python train.py --encoder_arch="wide_resnet" --model="model that answers yes/no questions on an image's attributes" --dataset="simulated grey scan slices of phantoms with and without marks" --train_examples=245000 --image_size=64 --crop_scale_min=1 --horizontal_flip=false --questions_per_image=8 --encoder_norm="batchnorm" --encoder_activation="gelu" --encoder_depths=[2, 4, 2] --encoder_kernel_size=3 --encoder_stem="deep" --encoder_avg_pool_shortcut=false --encoder_widths=[128, 192, 288] --fusion="prefix" --fusion_encoder_width=256 --fusion_encoder_layers=12 --fusion_encoder_norm="layernorm" --fusion_encoder_norm_position="sandwich" --fusion_encoder_activation="gelu_tanh" --fusion_encoder_mlp_ratio=2 --fusion_encoder_head_dim=64 --fusion_encoder_fused_qkv=true --fusion_encoder_bias="all" --fusion_encoder_qk_norm=true --fusion_encoder_parallel_block=false --fusion_encoder_inner_norm=false --fusion_encoder_drop_path=0.1 --fusion_encoder_positions="sincos" --fusion_encoder_connector="mlp" --init="kaiming_normal" --residual_init="none" --optimizer="adamw" --lr=0.0008 --beta1=0.9 --beta2=0.999 --eps=1e-08 --steps=11600 --batch_size=96 --epochs=4.5 --lr_schedule="poly" --final_lr_fraction=0 --warmup_steps=340 --weight_decay=0.1
Rows from block 2 of the image encoder, named by matrix and row number. Each number is 500 + 50 x the weight over its row's rms, rounded and kept within 0 to 999. All counts start at 0. Numbers have three digits each. After the name is the row's rms in percent of the matrix's.
# convs1: second 3x3 conv (encoder.blocks.2.convs.1.weight, 192x192x3x3), inputs 121-131, a 3x3 kernel for each
convs1.0 107:489564480578563506550498514465480524434547558529470478506565583505605513476531557449535528507537569558516429497509560509477510484501490479530491456581535465540509424497472473519489560435450531540544450503502504462436441609471475564605436458422477572513532529480534458507464481613471536504490449502
convs1.1 099:488492459579504526540562455602514496484536549517487469465448526461424454481532498537490547521555484490532433451326417565441534520473483377494448468592541477470488433537445543526546402424469541481564493498518569618450457562512520518470478590386523555435612546423557478445446505629518465527511461440
convs1.2 094:482487451479609433496527527471471491470456514469461488544500468603531431533509506515519493510398550460532375463510525416481498520446531472533535497537518504515590550526462541561507505511548578512475429487486419493444559485509504477611464461485510483567455477572465487563429506498504475492495518472
convs1.3 101:486519504470477463493507521428455471567502457544552441494479412422451416559524515449472414570540498507542393549465511424395499473443518500528388533559572429516624418559439468526486487492442602551470463583508518513549469549525495508486545515475424433569519463504486494512526466435574505472497540461
convs1.4 098:436450451455362423474488469483496513449500463386526478556522520532574678535566609515434489510557535399500443477440378546512491563460456445500486521478548483481476552490405429570547480464548569511540502486454561557515515409446459508494557478453535565468484506486565504465509522563515489540543505482
convs1.5 103:540471513421527573446537434445498515489516480493480525506418487450505539516515524387471440472495550436522476488494459399490472494467546381444483497433554459516468498400461516459456491423491546536461510563454421557451529528525512470445405451564427519496452398454542482516531542565527480551551533592
convs1.6 097:440500468532477484490527491517506517446548470536443394518530416537534506615499530540422486440506522490423401564563465469437512544547492466458470447560475540468403528472539445492497479503574502513528584430517564490529560506571506542391423469463499545428498481501492443516440544527499487395487449492
convs1.7 102:524525472483519512498496433634470569495553434404457407460466519459484574437492459593538508530525481458514478505481546504591455532576520613473545497497589490600535570575492474523618468562484451463515571551484516451433472528482540532506357520481589509439592472468452530570524549505537521464487496503
convs1.8 099:598396445441359442495442539571502427486501419486466490452509474464431508517412428520384482463486445494431465476428404427428468510502528481524456453536528526450485535499474532440551478556560477543485508471559494524484468543488476479515538466538503498528510480492472525496551450502485407406475374422
convs1.79 099:524431464454440535498329468494486456495399452437446441567499537534560575518471564488533480383437524500487467468374462497416432473525436467430562501643471413473471575469418595498506454560508543498503551495544586521448459477445418559522516590482444550500513478521513553512489509604489535461497524497
convs1.80 095:540542484498475510452476516511458493522539439470479393447486486557514558494450478503543468480445449495438503566554406495554389482586508468531515453560438494492573462473426482508560495473433535514431501486465572642575495504395541521458452626441440556325434502428440532516461468376401398429492517483
convs1.81 098:486506441464511454470529493543506432523530604556558513407452553432450550514462490526606461365496610505539518442437527581532552423505524420508499497416505474481474377565504482568541537578423485419470467431428418516531494541499561451471609484496524530489560589528433410514477448458551546454589449459
convs1.82 100:492574569518510500492451467477538434559474559452471474435404489374435487491411453451398533479419413547472497461451513506523446521547411410508550503424607562495506473502555458478494501479519415447545504600551521589527517572539412562529477450627481608467434506498517500451519536530520529545498473520
convs1.83 103:541503547446484572525427501480524531524458620473486595416520499530478514494493441400518519472553536541586564504562462517532494506577470422400551533510405579430503476494435571537464552559429460489431498481461440479496414481484429440441574463573443508508476530485529483498621572522588620499592573532
convs1.84 100:540436533444473579520588535560440555453568469421542505415524433513459434502477463543453507499476393530433433551490567543550475539497476483483438458515446570581524509531594488570495444525519522466472567506559497570511472423511553493507491475484449520521498468480513499525477483504485500527491459473
convs1.85 096:502467496544481481510486450511417492463510502533555464488533563450426526434380436516557489567507474508480523521569546473550436457558477500502535481420464442427483473434519473438468477468504533560486554578608596513578538621503550519535542543522422460454422468524556504535482498569509535551511540523
convs1.86 099:509477547574470516464521504430502554461468559507415449473563484483512524526512555539487446513468497493435553537523550453505451497563464495466477456489451510501471428467419529481482504641522478454459494487479612521466520421559590483476385443492465556535561578420486443471538597439514528554505484461
convs1.87 096:546547545585448516565478482456531509474456552501455502600591526602561535507541568528540504570521519532437484470431427482518483517514455535503524592521463501555499524495533431550522516518629586556506565489490489481459434443472499521483479442438506472493466498402608430498427481546486501512492461465
convs1.88 106:610526506468469517526518438440496481490636511501590420487424422459452525504443523543463488539423463518473498415436574473517456492502456489524441499482443465483549511464494520504523455445522513453487518519577470432496456552465547518519442402446523529528486492482442498429564515496511465480475507453
convs1.89 099:441482449470536645432426582451471531485529519497502522415419429472461471493577385457458484478495489407462516473501447539538518479576484500529497479427518513484554509479565561413475477495464501479452567563421519535560480450455518439488566511504483397495401533432465494481426518508493499538569453534
convs1.90 096:572531467590529440588585541531558530536507535487488437460535488495526532535463544423527458418378497458455459490466509509409452544577499519487527502492547540567523528412450459474507544454437471525505504518545472512576442545578462580558496493525493528556466514553535524526523500613507422494610500469
convs1.91 106:419520531473602534458521467439456532523564460545617541461476532390425592439502493555531523440472435537561540517447442519438506424475448500423520529524484602469546507573448443514523455505589495417495518459453565478499469465525484526451526509452535536503523471525508536466505509478447493564516531465
convs1.92 097:485555473436482465502437466430516509504500450512524458539528493564547544580622530524516578474514478455426396487437447374472500482498589456567575451534487433579470474472409569538388583551516505559567448443543454408487510570523466475424525420576517462591393426445417450504425464461466440510356479472
convs1.93 106:489579586485544505533456491503550467483622543489604446485550489485567564458494552446487525481470445453451552537509501490397416459467537535507506509547603462461522576492493527511539514453526552578490533482464498362524579591472577518496501426488497503500453462532457408458477464462444465451494490424
convs1.94 106:484552565525506527561482467559548528566573627533557467470478504431540514446450439510464449591546485506558530538507538512639459612574542518562569570542566527464521478447476602540528488534522479469431503416443451503509508510423458432411427456460491507476511411520556519450457511498522611552498555495
convs1.95 108:465448473455434478530541455503445421430502500570656586501512452474506485486441547563526443489587600523537483500518450500463466488510454470528545489442527496509495538537450580461464523341460503540509557541473527427453454570452513648499515606471529474421510491531443529603485419483428519427407572557
convs1.96 103:578519435524523566524558493527539485455513503516428489490500507460545519495537540413465489528571486504553497436517523456427417529480483534535427463605465511474496496538475601509412486476533501520488487489471512529428497584555443502452445402428520480508568605422509566451518435437581434560550470489
convs1.97 095:529513535560454498429455490532436464513469468463454545388483425496544555489529497434488366573516476544444459434534455414471439480494520457427533418379454438508564483419485571535505489505487501508474516429449539594513442502563433508483482525496425520493504514508459486613453448421551349515512375453
convs1.98 101:537528504469456563425490519548496495463411456519502501578527555576641630553604530490546522503445539490443508471509459461466504507511467506477470490547648531512462654527551557548539515513516485480481509550455458461427564528495473518502512477529496529484508460514468465500507540524548499559449446536
convs1.99 100:478448487506388481521408557486446481578560555477480460473478515447484516476454479494513447462488502439519551559463581550427505506606522428541502519480444464389451539484488609511534512520549465464559471541500474507582463534467599540512574492542489539579460524506439487499457447444455429427468550408
convs1.100 103:406478546443471460503467549480494582428496578481393586520444517515502513448461438486490542468441505475554516424530457493519542502558533508415530444410422493412447540550443507496479453496444534462449495378515491456543501518471498454527475539489465446466437419500415478465538498482400474505424506429
convs1.101 099:511465469522469485417529558508437605479461507571493528371440526437470528456528505453530520515470438483539458615508511487468588453561581514467541548612469527524465566512465477536442519521449528517463448511537485570461510546467515465428445518515437533486439423502423488363452462509518388482473479503
convs1.102 099:550562512497558463491513500478518571515455502500507507446452377498530466556465421391531514508419540478478485462533543431491434513498567408449519439512480490470573457465494502547507553506517455528488517500422483375479508574484519492567437484437508471482386438446395432503533529434454585442445367341
convs1.103 103:543512524556479425502496526473582553477538599522528455519445461475562542450477540560452404499557535505503449476497447411506415472523515408524466472518453451452532437524505518538530490466479609472482490562540488525548503519501616494442457487423532564519487466458468460445527543504432520488528522456
convs1.104 102:577510531477501441494539483520589507534500609430470414422495465418491540541595506484475428586485402442523517476458433505475400495449572430487500445498455434436471506510503503465482540478521496491423544478509410481483515609491519517449470451418524479513480497563501525451551415465462526568437546432
convs1.105 102:500577524603517594534476571419498584542584548491612581474417516407444446469460541436487511458557487433453524439516521482427462578512506474461455451527480474488395486572524442617472471512541432464485559417490557433363478490540453446544456467502463471569502540456550443410489562493535545551545541512
convs1.106 099:501487434597508537486516560561572494455493487475470500549557420449464584357487533568529490464499497469410483511562569476604459563461459491484533518500519522514426470481448476432403442494550525471532554588474541541461540542437430572347567534358478537461497389488483471483462536478451499475524493423
convs1.107 111:554536488525496503485504438412537564537550507550577493503547525498556596558615561598561471566540512544538501559490446426514479465540490439559474538542551568613507482519462513486485519499549483415510477518452439492558528478368504607517460524489430562453464471530505479458470509481518611577443525520
convs1.108 101:490465525476457538461499521495574563522500503527486508490537517416546505417465509455474487464550505559567524465474421436509460481478471489475461454465514490452506513602561460529600506474495545581493526466418524465371480530589462438458514452466545527520548363544488454532539565402525526547466481483
convs1.109 106:515589515513550524434497505506509574528548528523544567490565523562569546492538531452509460572575464487529515539542545564608470485419408546605470518540418427367507556495555484523597543517486529429521445532406507493422537469531542554560557510541520555465535483479566488557517463454495526516529424519
convs1.110 093:424470472569467431513438515610490482536473482491468444533503555492507535519420471512466530491497482456473544525404480529466562436501552518515499540490496516444453483527475511475510524426494516423470488451531490575508522474507457519589454522523490504473575552490620504504543508396450529539534541524
convs1.111 101:550568537515539461545493486400465497481456524471564498508448454483581404620452505448548540570542567468512423474576547487473562558513538541545508447505528559515578508419418471401446457576567525517517573444480480483450453496484420539517452473507458494579533548527489543436480510439443508552546485497
convs1.112 097:469532488466491445429497455527505466409533494468401462516418499547492479523468555518504463600586545504521516445448414415615444557504532557513401500532491582467491519490528599476526485465446515392477614541573440549485403467489581473513514437479453411529446436507443519512531476484424498413501404419
convs1.113 099:492469479526465480518442491485447393460415440535493452594502574538503454484524530405430491417518550353461501494494597468568534445504553475510474480505481480456373425451559522476465444441518529572572529557567549510397441485500559462509497519559455503441606512536545593560412461452423468469460463522
convs1.114 096:427506609480534465497545521478554431492479512496512398442356531455465478518553432580560470530543480468520526482484549467454481468423508512428501493436570496551555569587536444538491520477547456473435471436529501547569576551527469451532474472444521421507525517493543560555497450556485555485498530453
convs1.115 102:527620492440460576493444590510516472509597582504465511500488487413522552525485479439501507499597536504510500449477490468458460503507492512583515511541504476447543571523494497544533482556537479475519498487454593541398487436510529525569566431446454494551540578417461420581519427360410548508480424450
convs1.116 097:523569432529549450571490500463465542481543521486523428541567534470567392478523513480445461391563467446548467530547440484470410396449472485582444605550553428507506539463554623540517495540492448494466507546447460513538568452433569515511462419379555563540454509534490512536457514528478476497425480451
convs1.117 103:524511497503546477435496505387463476430536483562585491404449546551477480482553594501570472510451454495544463561510457544467506509455415467543520562553490456536543561498476483494424477521470445519427598493463556493520460432450492622528503531477538491495443456535474464458549459487457507556519537590
convs1.118 100:540478443566546443555456455461479489479511460590601526493476550409431501504397555433548606451459467520527502500566476557468529473447494508557397517394440513446525576445446487452532530477606446422563405513536588436446569512518509466477440475425557453507555444500554434457481456461582491511529567513
convs1.119 101:550527396507464496464537575590562458577475459424416532485380466517526513526467502557495435474474483489492495475479479424466563523546494503462490496566540442535536474438449437498508542538508543465538488518577571626522576448477497479508501482465505541496501534502500492449498530534515476581476498506
convs1.120 098:550507497519546542525502508514386424387425502465399502593504499490504567509473518430467535417417544537485485529437441448468472382424544486472494510408474502531513460494437535417493555472521498519512520469435411577548429542477448518464531482519447417476479420357449539442454507482553409418479472477
convs1.121 104:572550541512519504482507532436519554501548580435543574458454493375380471515495471487457494434472439499474496490516519467543543523516507563434460516519486549507386521433450562482493545439457503484491501580417421468419427475467444482461451515474451582503419530522473485472549505591439493560442512515
convs1.122 099:534493557445569478510531473357466474453474514484518497431476476454503486610520520482554399602534496482564488530466461498534450447423457428590488449548498491598507471515482537441566485518525542371415516599481430529491495476406469544513512489537430456559543486505489472511388486455530442495460508467
convs1.123 100:473488572559492563458508571590569511448531464453534520516471499408482496430436450524444516441506457490465544440453533449479472554595523523527518467483433453558457471401507472595558490481505485536510588549476541532509540513552411485485523451406469480503489549546431486477474523440454546468492539541
convs1.124 103:447466417559356472514495447481410477429510466482486538539555477528454484544438509440427450466504467514366502468457518497583522475535487496456487498467454548481440508489557444445510518475438418495517434475548457487521472491435517523493504454526543528456515585473484460476483451546482597494471504610
convs1.125 095:523573466535435460447466562509467482513508401508520457569494482561544543511507427369501457445478479492529461493505417452526491449434481547476492536542502520524504513499587444618574521536500504443502514365494432583513458485460457640519540384526521521440544475411519463414497418501509547482558455481
convs1.126 104:599526411444487513495536520538512436584520415555380389477419480512477500491529490525418488485539493391459507481467404478454423489470497629479455523484498563494456544526513505509484513533560413497546420501463468488552509499349476435488433466445515562381553535457528446421559549524457444524435442443
convs1.127 095:493496420540460424530530558485490522473444533508475411488476584460437602509529573485500547415519531471407456515491539493437433497546571379513475517491472557575505491431486471490501525437429455523432541488537486457461462511439505560494444535505510563588455517598465423530520471542492525509434330457
convs1.128 097:531450549512501553417400512447453479425505521386410586534534585557488554576633614476431587439594559503539483431422434476452518477448449516524435495559502524542524546465506499538526612477540471553507463502556523488507540479505441481516531466453437534432543541451558611501514563505460465547479459486
convs1.129 101:542577566532514522518442568467519458438441597474446511514566478555533433628504505461550570556671515589491449553531519525477489514499435516576552454453518512431504570542418501521454466479502446544483534494571465422485462509648495503492418464457440499544623635467513581455502433519441499503541483457
convs1.130 095:482554429423512443463560604521491521416531458374561503506495511561518525499460498476526530422460523481556460453525500388479448554455450496467462522533576488435511548537581527588624491457431511440499459553473455472568530488491486529437456491498524567584525503541436486476523400511558458455497486439
convs1.131 102:519474514488559432567562520537520451517504457462424550569523477464477443520456485498466535469486506476468500501500480473544604475467578475517502545507545547509533645564485713507455578473526478386486446539566381490538555581499456521419525455468498551571465503540558523543517432482428455429508426456
convs1.132 105:552488516604434500469520498550406484507485495525588489469569567570479566472535549479494484451461529456471528527470492465464455489483447498522572499410423522485533495601498548540515463528516484415557440531444560641494487446458527481460450499582566489468516565396492472454482534494551487616530505495
convs1.133 095:476432529527480527479452440431376518538539369557481418496501494527477512471505527520535498516507557521408465502501583535467477426613547509444567525367561492530503493436494468535490496399465525557466496461477492457568551517626522470487525435558490470423488513585473537492492487569499443528558509556
convs1.134 098:563424447520546412449492575536544527591479383534487546467480404553581528553554522482501547560420433507473580495516549460414514452451588518415461461506528436447460425460502537487516456504551473470442502486497515536543611531461584515438531464630490527520415433473469473429524482627451464462437515483
convs1.135 098:519433445488511482505457463571540534468491390549468444530482533473542542511451518510484426512552478553498458435434505424443483500407614529558593473505618508482443574528502602505502352535545381460435547486506557506399538504534546584493436558489594473519549449464387454554531448487486478435501443452
convs1.136 100:471495484547486464548553506385482510431460462545538505534475521487475515482475493457451507508504465514541563480464492550555515472441543416516509530464443577588527545492489512489523541469472462491491505487496538589580466462517420454529568488493505412530515497449557587462460469524561574557523591527
convs1.137 096:459575546541483443547431490492544393473480491482372449488478477481479487502528549555578483598531440528511494526504500487519542416476548504537597451464564498460445507407522546372449434551498535479471481446515528482507493464494544533483521505502515401508585542572607533470477441428461497512531501497
convs1.138 100:480386464516504371425477371415429490445419323512468476428457522477514587491537501485445511458456513392493501492516441518484492461505598485517442462479420539500345455404462405401437411438565478473376445472514452592576528484466553492532450507532486522584604542478514522521511526560442549498483505554
convs1.139 097:467492582370509463515492541595490564501457436590445474438376469517455466555608576499496508542439510469498430540497489537390447504485458466483494495462399490497410470518387491547504505499421463593503544493505478407539486529501467473416537527573520526497524539500517444551506543509580549528493425473
convs1.140 100:489443575485459556588498489528573526556576565538480455596455523541560392492536540501563513483522582502497551500550507456477486463434482465499451484530501521500540461458403527428427468465542462497518482415493474573491499530427499496458448452526478538453481505492511551464445428448375541499442511511
convs1.141 103:485509460585458448489532545527467528519480430505489479556429467513472530517514463536512507454486450555563507478478571549469542479548530424519486540459409500434478481511525483508411529471444501533476504395525442485574469540496529561459507470478546556551502473514563641607572581536503536580585450463
convs1.142 101:472571412400576612448487556492506504428521504452519571414496484458489542505456517459489398412520447442481510468513416548573396414430443503555509441574589486558515515466401573542477419532546501410560487531522474505560545577457513502430623461459471526521521472537515540528473437496477509516522530547
convs1.143 097:495509539492471572470503597474445452484512505458509538558520529632565520583559559512463516555475358490500514400319516507592359511407522483490521469553582444501494443504521498463494542516450627512506562504490514484490470416437445538527578535527518507485533544483499447510528522478520491541487518485
convs1.144 098:494497459515534422477583410579490504488432377436455420524525540542528496522501489549515532409491619460422493470395486493459466524523441537542487470506543507450472606542489494355511531476494473496623509514508494532451412497444510458459527549472512552394546506489508600465499461475474473452495491582
convs1.145 091:541499484485469521512440513551546487557526506491493545581530515535531519552564523450516536487530472474505475450549558449510541450335438491448514550457603457530527460483506424553518484574528541538482497558512493454364455534561514554620480456500584584480583481437556407378522409550406532518450531508
convs1.146 099:503511584432488530552505563523489455586584440537470504460455500366443498547516574460508471510518483460562557545498535442529548496466447528423462602477383526473571521445461483523512532467550503599534390535555464457497626513451490483527509475415534510544442506483481467495515486475472524501468517529
convs1.147 097:486459416467465500554465440592510559411542494468522493460583481563470458484508475471517552489510464531549484461479473541423378483512535473461440513489500569420481524607529425505528433362388527581406482413490493518441515492525456458528486497504385445498527433540494554498484420482471546494478627543
convs1.148 097:539520468483443517421321476529529463452531582452434408528456530480483522416542443496532512566556568494496450433477497512428457487391470506487484417542517441531521483530459498488549496502429459541472606514608528474505512527472499492492513487454519427477523478510543533485530445466474495546455481488
convs1.149 098:504574511446506465470481548435484597440453566543446478402462461482443506581477548423545566494553548449533448485559539588520541548511491493639575405550524456473574471484452473439548462462532492513502595496455473516487488617408538588434486506543534460502540564478482456506445479496493433520516479425
convs1.150 096:475538515446482432575462439538555516550553551436504486478485511520482446463451457507515493484566491477512484416458541489405490466589559457463391538467403473535487495502477530467501428385448509464493554426457529558530511458543377435473405361440464523587572573494612503466454613527410475373487527527
convs1.151 101:504552529513461477401385424443464466523470392394468437513559523638575530473557504483418471500553482405482509494551478531538461503547487545477648526462474491497483551501492484557458503472415481579455521551528513548557463429427552411496464493550522515405479468520529537564550475450514442548531459512
convs1.152 100:448428449409421484456399480428442422522481442531522432519499465446572467549547544495505585497532559514529463497440556513477533597562544481446514549527470478524525500555450485523532474441541470496502484481460557422430481537531529479468439463467491525575548521493593508509564484523508548545494420512
convs1.153 101:477481491471493421475491477507560480534528480551490485410384421401408428517488419508518516473514516459504469549513512504461510473516495654493564463484537449527508535504513454475515431430531570539601511575609425538605518471562507646506476601584426469519447530479525519511498510608548477572509561547
convs1.154 095:436421451496516370579399495474496558445491552492410402474455554576556455604558548503488473488530506554475507415502528507518500489431448444598542493533527499569410518543468608482557479592586559510452472479585397491513462508353476495464492451466469496487478420478426523418443405476481453596410441459
convs1.155 097:455552504467521576460530471552503435454590538480448497504414356465454494468610471549552467497545499461587423491462479454501487551468525583554382512434463501375502543450443536421490464555543533477522497504542420490604532517501524514569589494452468467507509490534581521481505493521497486454487478447
convs1.156 103:475572535498474482550481547443483361469515456512496450556462380532530408503454513501476545482610528453523547474536510460555562518558567478607483534499522503481452523527458598497430465456502455451469471481458546490465513439422417549499437556571452496442573557480448621529408495477506495538539526528
convs1.157 099:503455456531535442415510509508513440481473474635431464523444464500486501530537609515519578495483548448447527502497536491482490455487466458508554514400494480545451462463456481547586406510522522547500541562507472462472478541367525461482459486419462482451551535432564357441432439546496530489463396467
convs1.158 104:403438454377442408484464503456553547544545493517545486600554409584528535495609537529401512509445449475413499433460502436487490580499515418501417547489406481506510504448497501507463436475501439470448483488478521490400464500452489390480475423427490518548611500499509535449515543441435430586426448508
convs1.159 095:477494510569542620494519449489436454449512574492421524507414543475488563389421503394477471481483498418546537555432463497510502538399551492522480444552522385486482534483501431511433522502511508536499512532444492407435531539448449510567463548438514503497458433524523566530489411533522458482559525542
convs1.160 099:525457466478462453508446454541443532470483504417463511471506488389425546500376448417397532461460459458497451498550530484534454532492410532552470542410389534560408501442509557456516542461425444556575521498532531479510442499485451540537429500554459532458539447570428434512419515577503448588478532465
convs1.161 096:558443523539545570450516439477466500492534463522602459466505466452453513537514503473423401567473504588527545478500428549480561451574536513559522411548506459435506473528533486540532480493448453444482500534519481469449511499428395533445509457568497499474505493525506545472519481489546505427507546472
convs1.162 097:467641541392479454521488544465511559547551464551395494447519491553506494471495531419517469520594567445456509495553425430539414488532486475527484513472539447496580536525537568462497434489545563540472475480577449450481542526542453384454517499538490485505539468404475579449491429454497440488556381471
convs1.163 101:486472498515464403468442507473578541514603476504552492531442474529453490468463491406488511423475559474531531436486486483483577543510517356464524545478530509480436552503468553527493537540518463498466427481529450499506549493588559524515500431418505510480552474487514439486459425490498468510417478489
convs1.164 092:418569457461461391470512401511452508523567539546506439532475489545518474455431491480474454466505467522441467461561560484547534510458494549493429566519518569565530487486530469479531520552509480523516589519523474486494560427517376494402455496434512533434389433418383460496482551574490504517372459455
convs1.165 096:573522476602492496526608502529537492503507437499484496436606502487478447496537467470482507482521512520474493467545471473477560445510442437452558514549428478515506562541477464471530421427447543465522479483432460571492457474491484489453485476469475555513497467472555465490496458441492393514452442437
convs1.166 100:508520462449558525427527542537434426587426515460497505575504501532487456534532477444450474529544431521473492466497502562433496595468524479460409564442533511517620479515449547522500508494481483474480497564531517389442505492571487535544478462472482435520539436483532491528519544426509507464590453462
convs1.167 102:482591527472583576534465531368473582478531544500443445514409499496428472537530530512481448466530503420479452494485606561531497541483409579514490487518489468488567455469488500477493574489508437541481464486448508391550439482519457509511483497490471561515518506543509487480430525521451506545481513420
convs1.168 096:575527484448527552435451541508478542489484516481441582451427532550513485593507528560542506493450625502487501600543506580497467501523467479556485483594455554436507494598544565490547511462487469525448535462414506588514505421533537496547529475505401516555521450512416478469521536525531479449478563586
convs1.169 102:502465439481463538502521482507570462492501441520408473529418552605502500441497522516553424507440409464467472606490556444533582513420551505414559424439451470429485508419454587424472539407528425486530484528554465559521546541422567398492483546472567497452633474398515455442516447425518498469404502504
convs1.170 096:530430489493487476506508403462511567465486521491536535484411429526428600534494557496504527432480502409525453515504556512542515523524486449496507439517468466391515510459417418504468493490414474472474570454478464505577438528490512519515458508412524553507539575523550524445449500480467472502534501510
convs1.171 103:528595528490431523446435461491490552512513498556387526425475425487414481570519500367425531604555494467557466475457458497568526541455383530443454593416463482450527516485429484508413459550436554466446516433557531428490448485482465435461535538538447485558450448518498405535603452453576567460438538489
convs1.172 108:501429508465519569529503504578541431470503480526477395530517466397469483445484437506413450560517532477512373463452504484524433492553508496523476421535464510458523434559431467574427445438489535508483550608468503497514510518466612502420498380410480495465512446446522449416513483508518469431425417421
convs1.173 099:441457588494455514524464503486567538490439479484580525478527490505452417501434427578579522489506565489550502579504515510537455554532542537562568525515510474537417537473501482547481452566515404571565429521489524455487494469502452557509528596505466532579505519463575491474526446456496561591502451470
convs1.174 098:483409530636513563452553500452414512422428476554464526514482554458377533487413473463428462395547421547517457441514444515516457479492468518548514453477511493510557491546448444406544501485529510475465531494457512470519457494529534518422535419469450479498472544573521529438464387461495518484495528503
convs1.175 099:571445525508506610520498523507418439448537470516525498510517537524467426482447385397514454433527539564550465510553568506604538495523498532482510558483621513479468449482508424499461452533452568435555536496480524492409411425447530483511438585513442489447411557604473576579506407466525507450457558515
convs1.176 098:511435510525489437500497389394464516447538469485404405582525429525479500521582469405430571469409547519482451449456548474419483460461427571454572565476501535493448584463496485515520494492612550583481524517527503530466540462494523458464535487439512385391484444496522526538484526487531492411525452433
convs1.177 101:547418583544486527549461567469584481512481528419409497575475428478441477503528419466501470505506507484571460537553463571478542516568513600564481592496564494542559506567542536444526447467486516449479475535511585450568420528553562511479474497516458488539498503498564626493547466507589522548466550561
convs1.178 101:508572444520450518519489538535489527535553505481499459581623677600624592497555468459489468536441473550513472427525455486482488474466452541484511523454591560471488493556484464527506516533472511537513508465521496510524517559447477569441457504474494494452484562445523460576486549475520462478501458561
convs1.179 096:504515410480484569523468534487568518580502517468551564339484493404453531479505567431435501519505515500460489468417410586585466500490494471457469537521520468499547464497490509524473414483501526498454532459527509537600536522502409451492532533502438483573541445482544464497537508439486504480559500461
convs1.180 098:509520471583459497490567487584599508523555498396490475503589477508576540446508524552460408549559368556431470430512462536509428531477470557494483547533454491513552548518518438498540490479511505512483549601554535577483501445467457486522460454485556430563459498501438478506505589568519560470388473514
convs1.181 098:499497545470418467481437525604502455504477406502416469425426448444463520513551545500522512476503500441515460556556508387538512388510533513567491424419455454542499483502482504469508537563474555573486534546454496486507483536550524539492476497575514483479466511469467477511466502514485454441472452473
convs1.182 097:460495449511500373504584549416454427363379428494510333488476463556490632505445539420509541432479448460518561468470446497438397572457521591537509516531570557569516550488470481560508451471515514493473459474460467634486497524509452466452588513504498501475383518438543529554459438528484465543480475448
convs1.183 104:545536508474529524539504524486512506394524572449591586542563512501537551444538563593454522549544589526520536444471489504510526484549535452549470525513510427491542613550476499538456473523498456512461526446497486488473431496443528554483507514539492481497580567475563566459470495516467500636552502428
convs1.184 098:412443460511453517378474529463568398547528420553464525535470428542486463474544484471450473546633550393460410365422508471495525439571517461478487489511456470537488539495508519517504517510543508467636437522547532480384493410459517437459454564476526516490530484485420438540503501555426401468383426453
convs1.185 105:557522477487560606512417598495494493452490418472445556445500486518426577483482481534503514407538525415530556504493477574563467525500535516458446443534493616468448524549486543464538460485526451524556546527422620565453485455544472445469447393502468551517509533567628549542507497475484576504541471517
convs1.186 100:528557539557489473469496542539503472530518551547499547452502466476418481468460460432416514467493534451501520502481484567453500475540570533494544456459483499420480483515513434529472515389470495470466452538524512505559490521419535484456504476465440464442458543557527527549509487527564570503541567509
convs1.187 104:554523491548568498453450435436539479557480485585541429421439457399475488546556539458540457418537493535567452489413513487455441568521572467489490587535432543514486477445470468427473532449431508489444628512480556531565609469489530546420554532509577467517573588484522487493550503520601557504541476462
convs1.188 094:472495487521456530600507486522447528494466468474588515439543530477410475510459480461455489416596512510607460529497486522469484500518426468521486535445508511500445481542472487594520448427503531496405618575379489552424490568512466484534515550545516437470505485505522482560463519498532556611457493533
convs1.189 105:438535506421498480512442480504546440543504481530532412569534536584534498512512532491479511397522477403452471486489578496536465537509567437553484532488479440421496539438445508521511447514528489528490553475466447539435466535477543474477451461455545584498532545516501610475505580492498551511495414563
convs1.190 107:552535483560525534490502557520529541546631515596588420387358390358438494500493475498543439527555571513517467519550431507604561484505477542424508419500512431474507508525444451522497482516545517504507456493575388405456545528581531483466461528524582530533523484406488512466494577573605537530545511491
convs1.191 096:445516508572447522501473469448509514437503512556528438448553535512480481542615563533569605467434507472507415538542420480521574475532460517570559563459500457517477426497469370512518560496516545488454460504554542550539492531554474483517493535517501543460491428447466466505424457496465531422582487573